config.yaml
dataset: "small charts drawn from random numbers"
arch: "vit"
patch_size: [8, 8]
width: 160
positions: "rope"
eps: 1e-08
one_sided: false
Rows from block 7 of a small image classifier, named by matrix and row number. Rows with one number within an expert belong to one neuron, the router's apart. Each number is 128 + 32 x the weight over its row's rms, rounded and kept within 0 to 255. All counts start at 0. Numbers have three digits each.
Before each expert's rows are labels from the 100 images, of 14848, where the router gives the expert most weight on average: "top examples" is what is common among them; "lies over" is the class under the peak. Only what is clearly more common there than usual is listed. The data: small charts drawn from random numbers. In brackets: how many of the 100.
# router: slot weights (model.blocks.7.mlp.router.weight, 64x160, trained with AdamW), inputs 0-79
# up: expert up (model.blocks.7.mlp.up, 32x32x160), inputs 0-79
# down: expert down (model.blocks.7.mlp.down, 32x160x32, transposed), outputs 0-79

# expert 2
top examples: heat grid (72); items: six (42)
lies over: data marks (79)
router.4:147094113114160155186110100160114117107099149136102090111134145131126110090136101188123197154182152156153108119142122124148100167121111175140110087047170063126095115177161135132103133130166100154169141133089103150109158110169160105177125172
router.5:081132131138157121109181142064157137148131143141102126075147084157147105133091072139117117127081149154094145175085187059082087163149082124134177170109116144127087154164119139177128146170122111113158141150186089147152111170119200103094082160
up.0:192164167147065131097097121078136115130150139170139134123092191180166119159116114168098195113142062080131097117162171085130113095099157145152140154131126160139124090106094207118109098153152122094092122118122084105111129094085121113100094137
down.0:124146130131145121185136134125104139107143089142073175105149166137146126142121105121075121155134114160158158110103181095131067092090128162188093164110083131137132161109085123155125098083158218116082150094124145146115093177071156128119135115
up.1:104147137102082159089128134141099154099141114117131091134080086138089163097109148110136116140113098102141199120161139126202106150130172107116151164164111124169112116102165116096099061156160087135096156125157157084085141157153125109118121096
down.1:036140135120092109157195124161154172119164138160114129133137081125157139144119145151105167115101175150075112148133198085158086167092120124104118165136126107193050159108169113120114127109115083168132194119195110116175150139079070136145098150

# expert 16
top examples: items: four (73); pie chart (62); ring chart (36)
lies over: data marks (99)
router.32:126132096107133095140144109131178112136114118118181107109074086120151120131139104108115148120151108172125093156148159126130141097112130142067098156138067161149081112186208172087093067111129106044078117128147125108160114142102171132153119156
router.33:145062096081138135125139164140163166157100139160088106089146062107093099112083149055151137149125173113103155086130082173072160144205153129092126143101141034157132137147134090207160186140136142154143061136119123147149125088133142155164140117
up.0:054113173125118140115094125134140132181106107117103111187157102137151134108136155121196136107101096144108161142129141078157109116124153144142048154131156101096099180155114159187110102113139158150074154135197074133105126123101115132161108093
down.0:112133109152152168146120055148146168187157174099105160125143215139062162155142110065083114145164115142075083157119136135147146157170089094111087147145149145153111101107165145136137163108149121080117104107126183041134209117154110187111142139
up.1:120122116146148134135155141201131181135087135168110106123104151164150188108157127128080119118099091102154169172145159169099098083131125164119103072071176152100118167139137106140124171083082098130130123118170154144117129080140153145111117099
down.1:124165138071143106134145117146148121161139067091103149152163107116094130159103099106141156115126121101152138094102136131114137152089145129099079109124152198056165166053124093134067172119059120132155171084167186119106122132125092147114119114

# expert 1
top examples: heat grid (100); items: five (38); items: three (36)
lies over: data marks (98)
router.2:149117118105148073108158129156120181135131095098127117134124115134102165171105105068112070083135161154108094160079151134126160134163163086158144068118097123121078188160131155176110094184050100098134097135093104138112135161107157137149112110
router.3:125119098071166142191178168101122172136155110126083161091083106119041107108137125038120122162113092152130215103090150115151097132137164115124092131123141106129083090119141121149113104123160106170128109152116149099118097138106169126135154124
up.3:147122136117148093136142077186168103138085134115113161094176098176116170159119171099102130125150148139183158117114097103097157135128175104189184133123070064161135119162133123132143122132130127087127070175164153202132177087161126081162141106
down.3:124089066114098143125167093139162166122194121147112074128089096056118096116144213107094161105096109113115170172137128165137107059095177161124074094137156158117073177108154177110133100123132170095124100135113175079153101090157140150101098206
up.4:160175126115130153194139137079092134106142166127129113138121150175126151085143143104115127083155167115153099169136110106125142123090122125150162100094218144129104117097086058144117131119156126191085130138144128102135141137127131116095129106
down.4:108149116190114141115104088105091149127084076134109091140166144156164104161100149143092158169097111136090101141106057101154106116122164161114111108113154192092190146078113162133126081133133185137109127132113069115110140211102140167095113119

# expert 23
top examples: pie chart (54)
lies over: data marks (62)
router.46:143134120130180137121160201099158134141116122190119116160160104041132098113041118126126108072128152123118166162122149157103133149179112120135141155152074055180058133096174107183100216165158152104126121131133144146127128116164101194116127142
router.47:132114112127171106165180128087123130132145135134138150113092085129092136137172068140097104126075130168141168127088160152153089154123141125169149123100099168163126107120178192153097065143117071134092080124073141140060145170089124127107071164
up.0:083175121088166150107104100181114124094165109163056164169096157123105107167139085133123080167118125168082087193103184175114151092077101110085036104129138179157142111117094111163159113067116157154126154114112178136080175128149182117144076147
down.0:123126114085070124164152158096123144061151103202108133141156100161179150117133190100068141087098158158148089090140090147158190134138122131185167169110137139096126151144108152092031116158117074104095140143141139134099149124047170183184070111
up.1:151063093123108093122149108081100114146129096121130148153135112150183161112149107096161132136138148135144130131094108106138168177103151128092077167171167107117093127162137098085178174119141086133089153213131145137176110058129143144112174113
down.1:180129098128170105113111099115080083077170089136092150122099165098113112182035136116084075178104098138161156145159107087106133128143112129123136118129098118195149102191164137072147171023125121158216170174136125158153181118104087161110086105